A small CTC audio transcriber, trained from scratch.
Model: log mel input, arch conformer, norm layernorm.
Rows from block 2 of a small CTC audio transcriber, named by matrix and row number. Rows with one number belong to one neuron. Each number is 128 + 32 x the weight over its row's rms, rounded and kept within 0 to 255. All counts start at 0. After the name is the row's rms in percent of the matrix's.
Before each neuron's rows are labels from the 100 clips, of 14976, where the neuron reaches its largest size: "peak on" is the class under the peak; "responds to" is what is common among them. Only what is clearly more common there than usual is listed. The data: single English command words and digits, spoken by a formant synthesiser in many voices.
# gate: first MLP gate (model.blocks.2.ff1.gate.weight, 512x192), inputs 0-95
# fc1: first MLP up (model.blocks.2.ff1.fc1.weight, 512x192), inputs 0-95
# fc2: first MLP down (model.blocks.2.ff1.fc2.weight, 192x512, transposed), outputs 0-95

peak on: /k/
responds to: /ɔ/; /k/; /l/; word: call
gate.276 139 [ 82 128 198 235 147 128 128 128 128 128 128 128 128 225 180 128 128 128 128 128 128 128 128 212  51 128 122 183 128 128 128 128 128  48  81  73 128 128 160 128 128 128  79  91 128 128 122 128 192 168  86 128 212 128 128 128 127 186 128 128 128 128 186 179 128 165 107  97 128 128 128 128 128 128 128 128  55  77 193 128  97 128  79 100  76  64 128 128 128 128 128 133 128 128 136 128]
fc1.276 126 [128 128  36  45 145 128 128 128 128 128 128 133 128 128 128 128 128 128  50 128 128 128 146 128 239 128 128  83 128 128 128 160 128 128 128 128 207 128 130  56 128 128 128 243 122 128 128 164 128 128 128 128 128 128 128 128  74 113 128 102 128  82 128 128 128 172 119 128 154 128 128 128 128 128 128 128 128 128  98 128 128 132 165 193 128 128 128 128 128 128 128 201 128   0 128 128]
fc2.276 124 [233 128 128 128 106 128  72 128 128 128 161 114 128 167 128 128 128 228 128 146 128 128  46  73 128 110 157 128 128 128 212 222  67 128 128 128 234  56 128 128 128 142 128 128 128 128 128 128  91 110 128 128 128 128 128 128 128 128 128 123 128 128 193 128 128  61 128 128 128 128 128 128 128 128 128 128 128 128 128 128 128 128 128 128 128 128 128 128 128 111 128 128 208 128 128 128]

peak on: /tʃ/; /ʒ/
responds to: /ɝ/; /tʃ/; /ʒ/; word: measure
gate.225 125 [ 69 128 128 152 128 184 128 115 128 128 149  93 128 167  61 128 128 221 179 128 197 106 189 128 119 131 111 128 128 128 128 117 128 128 128 153 128 128 140 128  86 180 138 219 128 157 157 131 128 128 110 128 128 137  90 128 141 128 128 100 128  37  51 128 128 128 128 128 128 103 128  45 128 128 128 128  82 141 128 128  37 128 208 128 128 156 167 128 173 128 128 128 128 128 128 128]
fc1.225 110 [128 128 128 176 128 128 128 128 128 158 128 128 128 128 128  73 128 128 128 128 128  35 128 106 128 128 128 164 128 111 128  88 128 186 128 128  74 128  24  31 128 128 128 204 128 125 128 128 128 171 128 128 128 128  93 163  81  72 177 156 144 132 128 160 128 160 128 128 128 102 184 128 128 128 128 128 128  58 159 128 128 128 182  45 128 122 128 128 128 128 128 128 128  79 128 128]
fc2.225 129 [ 78 128 128 163 128  61 128 128 128 119 118 128  52 121 120  79 128 192 128 128 128 128  72 183 128 128  37  90 128 134 154 128 128 164 128 128 207 128 191 128 115 128 128 128 128 128 128 128 128 128 128 128 128 128 189 128 128  87 128  87  73 128 128 128 108 129 128 128 243 128 206  93 144 128  79 166 128 111 128 128 128 128 165 128 128  73 128 166 194 128 128 128 190 128 128 128]

peak on: /k/
responds to: /k/; voice: child-like voice; /ɪ/
gate.398 113 [147 128 128 128 128 128  51  82  86 158 162 128 128 128 128 229 128 128 128  85 212 128 154 128 128 128  77 128  75 128 128  90 128 128 128 128 128 128  66 128 128 176 128  72 128 128 128 128 141 128  86 177 128 128 128 128 172 128 166 128  18 128 128  73  94 128 128 128 131  84  66 128 128 128 128 128 128 128 128  50 128 128 128 128 218 128 128 128 116 164 147 128 128 128 138 128]
fc1.398 108 [128  87 143  71 128 128 128 128 128 128 128   0 128  79 128  36 128 128 128 128 128 128 128 146  83 128 128  63 128 128 132 128 128 128 128 128  49  87  43 164 128  10 128 128  72 141 128 128 128 121 128 153 169 128 101 128 128 128 128 128 128 128 128 128 128 128 128 128  77 128 187 128 209 108  46 128 128 128 128 128 128 128 185  91 128 136 128 128 128 128 128 128 128  68 128 128]
fc2.398 135 [182 172 169 128  68 118  90 128 159 128  29 152 128 128 183  80 151 128 128 128 128 168  89 128 105 128 128 128 128 128 128 128 128 128 128 128 137  79 128 128 128 128  45 159 128 128 128 128 205  46 128 128 161 128 128 102 130 128 148 128 139 128 128 217  28 128 121 128 128 128 180 128 128 128 128 128 128 106 137 128 128 128  84 128 128 126 128 146 105 155  74  91  90  32 139 159]

peak on: /tʃ/; /eɪ/
responds to: /dʒ/; /tʃ/; /eɪ/; /n/
gate.114 108 [128 128 128 128 128 128 154 128 128 128 148 128 128 127 127 128 128 128 176 128 162  94 128 128 128 128 128 128 128 128 157 128 128 128 128  64 158 128 128 128 128 128 128 128  59 245 128 128 128 128 112 128 128 128 150 128 142 128 151  20 128 119  38 128 128 128 128  81 156 128 128 150  51 168 128 128 128  43 202 128 128 183 115 128 212 217 128 128 128 140 128 128 128 128 128 128]
fc1.114 117 [104 128 114 128 128 128 128 128 128 128  48 206 197 128 128 128 128 128 128 128 128 128 128 121 100 167 147 161 128 128 200 132 128 128 128 128 128 128 128 179 128 176 128  55 128 128 128 128 170 128 128 128 128 128 179 151 128   0 128 128 128 128 128  79  58 118 128 128 128 128  96 175 153 155 128  72 128 128  24 128 128 135 186 128 128 128 128 140 128 128  72 128  48 128 189 204]
fc2.114 119 [120 128 170 180 142  63 128 128 128 128 230 176 128 107 128 185 128 128 128 128 160 106 128 128 128 162  96 128 128 128 128 128  36 128 181 128 128 128 146 128 175 182 128 128 128 128 128 128 174 128 128  19  74 128 128 128 128 128 128  98 154 199 128 128 128  72 128 128 179 128 148 128 139 128  91 110 130  85 128 128 164  42 128 124  84  62 128 128  52 128 123 128 128 128 128 128]

peak on: /k/
responds to: /ɪ/; /z/; /j/; /u/
gate.399 054 [128 128 128 128  67   0 128 166 128 128 128 128 128 128 128 128 116 128 128  34  89 128 128 128 128 235 128 128 128  80 128 128   0  99 128 128 128 128 128 161 128 128 128 128 128 128 128 128 128 128 128 206 128 128 128 102 128 128 128 128 128  84  41 237 128 128 128 128 128 128 128 128 128 128 128 128 203 128 128 128 128 128 128 128 128 128 128 128 128 128  41 128 128 128 128 128]
fc1.399 066 [128 128 128 128 128 128 128 128 128 128 128 128 246 222 128 128 128  50 128 128 128 128 197 128 128 150 128 128 128 128  78 107 128 128 130   0 128 128 239 128  53 128 128 128 128 128 128 128 128 128 128 128 128 128  91 128 128 128 128 128 128  98 128 128 128 186 128 128 199 197 128 128 128 128  99 128 242 162 128 128 128 128 128 128  86 128 128 128 128 128   0 128 128 128 128 128]
fc2.399 048 [128 128 128 128 128 128 128 128  75 128 180  62 128 128 128 128  23 128 128 128 128 128 128   0  38 128 128 128 128 128 128 128 128 128 128 128 128 128 128 128 128 128 128 128 128 128 128 128   0  57 128 128 128 112 128 128 128 214 128 128 128 128 128 128 128 128  55 128 128 128 128 128  74 128 128 128 128 128 128 105 128 128 128  91 128 128 128 181 128 128 128 128 128 128 128 128]

peak on: /k/; /f/
responds to: /s/; /k/; /f/; /ɪ/
gate.251 052 [128 128 128 128 128 128 128 128  95 128  77 197  55 128 128 128 128 128 128 128 203 128 228 101 128 128 128 116 128 255 128 128   0 128 128 134 128 128 128 128 128 128 128 112 128 124 128 128 128 128 128 128 128 128 128 128 128 128 128 128 231 128 135 128 128 114 128 128 128 128 128 128 128  29 128 128 128 128 128 128 128 128 128 128 128  94 128 128 128 128  13 172   0 128 128 128]
fc1.251 055 [ 53  35 128 177 128 128 128  73 128 128 128 128 128 128 128  79 128 255 128 128 128 128 128 128 128 128 255 128 128 128 128 128 128 105 128  79 128 218 226 128 128 128 162 128 125 157 128 128 128  60 128 128 128  28 128 167 128 128 128 128 124 128 128 128 175 128 194 128  79 128 238 128 128 128 128 128  93 128 132 128 128 128 128 128 128 128 128 128 128 128 128 128 128 128 128 128]
fc2.251 038 [128 128 128 146 128 128 128 128 128 128  45 128 128 128 128 128 128 128 128 128 128 128 128 128 128 224 128 128 128 128 128 128 128 128 128 128 128 128  61 128 128 128 128 128 128   0 128 128  21 128 128 128 128 128  59 221 128 128 154 128 128 128 128 128 128 128 128 229 114 128 128 128 145 255 128  58 128 128 128 128  74 128 128 128 128 128 128 128 128 128 108 128 128 128 128 128]

peak on: /ə/
responds to: /l/; /ə/; /oʊ/; /h/
gate.152 091 [ 62  92 128 189 128 128 162 128 128  50 128 128 128 128 128 128 168 128 128 128 128 128 128 169 128 128 150 128 128 128 128 128 128 128 165 128 128 128 128 128 108 128 134 128 128 128 208 128 128 128 142  13 128 128 128 164 128 128 128 128 128 128 128 128 253 128 128 146 128 128  57 128 128 128 128 225 128 128 128 128 211  70 128 128 128 128 128  80 158 128 216 128 128 128 128 128]
fc1.152 089 [158 128 128 128 111 128 128 128 128 128 128 128 128 128 128 105 128 121 128 128 128 221 128  79 128 128 128 214  77 128 128 128 128 128 157 128 128 128 128  51 128 128 128 237 128 128 128 248 103 128 128 128 128 128 128 124 128 128 128 128 128 128 189 128 128 208 128 128 178 165 128  44  85 123 191 128 128 128 128 128  85 128 128 128 128  98 128  58 128 128 128 128 128 128 128 128]
fc2.152 095 [ 95 128  11 115 141 250 128 128 128 128   0 128 128 128 164 128 128 128 128 128 128 128  66 126 108 128 151 128 152 147 128  12 128 128 128 128 128  72 128 128 128  43 177 151 128 128 128 128 128 128 128 215 156 163 128 166 128 128 128 105 128 128 128 128 128 128 127 128 128 128 128 166 128 128 128 128 106 113 128 128 204 128 128 128 139 128 128 128 128  45 128 128 128 128 128 128]

peak on: /tʃ/; /ʃ/
responds to: /tʃ/; word: search; /ʊ/; /ʃ/
gate.500 079 [128   0  32 128 128 128 191 141 128 176 128 128  97 128 128 128 128 128 126 151 197  62 128 128 146 128 128 128 128 128 128 128 153 128 128 128 128 128 128  82 128 189 128 128 150  94 128 128 128 128 128  67 128 128 128 128   0 128 128 211 128 142 128 128 128 128 128 128 186 128 128 128 173 128 128  97 128 128 128 128 128 128 128 128 128 128 128   4 128  94   0 160 128 128 128 128]
fc1.500 057 [ 32 128 128 128 128 128 128 170 128 128 128 128 128 128 128 128 128 128 239 128 128  56  14 184 128 128 128 128 128 128 128 132 133 128 128 128 150 128 128 128 128 128 128 153 103 128 128 128 128 128 128 128 182 128 128 128 128 128 128 128 128 128 128 128 128 128 128 128 128 128 124 128 128 105 128 128 128 128 128 128 128 128 128 210 163 128 128 128 150 120  52 193  25 128 176 128]
fc2.500 068 [ 20 128 221 130 128  16 128 128 128 128 110 128  89 128 253  90 128 164 129 102 128 128 128 168 128 128 128 128 224 128 255 128 128 128 128 128 128  77 128 128 128 128 103 128 128 128 128 128 128  59 128   5 128 128 128 128 128 194 128 128  52 128  69 128 128 236 128 128 128 100 128 128 128 128 128 128 128  63 128 128 147 128 128 170 128 128 209 128 128 128 128 128 128 128 128 128]

peak on: /ə/; /ɔ/
responds to: voice: child-like voice; /ə/; /ɹ/; /ɔ/
gate.495 073 [128 189 128 128 128 229 104 104 128 128 128  87  87 128 123 128 128 128 128 128 128 128 128 128 128 128  73 128 128 141 173 128 203 128 128  40 128 128 128 103 128 128 197 128 128 128 128 128 141 128 128   0  86 128  82 128 128 128 128 156 128 128 146 128 128 128 198  63 128 128 128 128 128 128 128 128 116 128 128 128 128 101 163  93 128 128  49  45 128 128 128 128 204 128 128 196]
fc1.495 069 [128 128 128 128  75 128 184 128 128 128 128 128 128 128 179 128 128 106 128 128 128 128 128 106 211  64 128 128 128 142 128 198 128 128 128 128 128  84 128 128  91 128 128 128 128 128 128 128 128 128 128 128 128 128 128  75 128 128 128 128 128 128 128 144 250 128 128 128 128 128 208 218 128 128 128 158 128 128 128 128 116 128 128 128 159 128   0 128 128 154 128 128 128 128  64 199]
fc2.495 058 [128  83 151 128 128 129 128 128 128 128 128 128 128 128 128 197  71 128 219 128  87 128 128 128 128 128 128 128 128 128 128 128 117 128 128 112 128 128 128 156 187  12 128 128 143  81 128 130 128 128 128 154 128 128 128 106 218 128 128 128 128 128 128 128 128 128 164 128 128 128 128 128 128 128  77 128 128 128 128 128 128 128  56 128 128 128 128 255 128 128 128 136 128 128 128 128]

peak on: /k/
responds to: /l/; /k/; /ɔ/; word: call
gate.122 088 [128 128 128 128 128 128 128 128 128 183 128 199 128  50 128 128 175 128 128  75 128 128 128  97 151 128 128 175 128 128  71 128 213 128 128   8 128 128 216 128 121 198 143 128 128 220 128 215 128 128 128 128 114 128 128 128 128 128 128 128 116 128 128 116 128 128 128 128 151 128 128 128 109 128 128 128 253 128 128 128 222 128 128 128 128  59 146 128 110 128 128 128 128 128 100 128]
fc1.122 082 [133 128 215 128 128  25 128 128 128 128 128  95 128 128 128 128 210 161  96 128 128 182 128  95 128 128 128  82 128 128 128 128  44 128  83 128 106 103 128 133 128 128 128 128  44  57 128 194 128 128 103 128 115 128 128 128 128 128 128 128 128 128  75 128 128 128 128 128 128 128 128 128 194 128 128 128 130 128  69 128  73 128 138 128 182 128 128 206 128 146 104 128 128 128   7 128]
fc2.122 079 [200 128 142 128  39 225 128 186 128  91 107 128  63 128 128 128 128 128 128 128   5 128 128 128 128 128 128 128 128 177 128 128 201 128 128 155 128 128 128 108 128 128 128  90 128 128 128 128 151 128 132 128 189 128 128 128 128 128  18 128 128 128 128 128 128 128 128 128 128 102 156 134 128 128 128 102 128 128 156  88 128 128 128 192 128 128 128 128 128 128 128 128 128 128 118 128]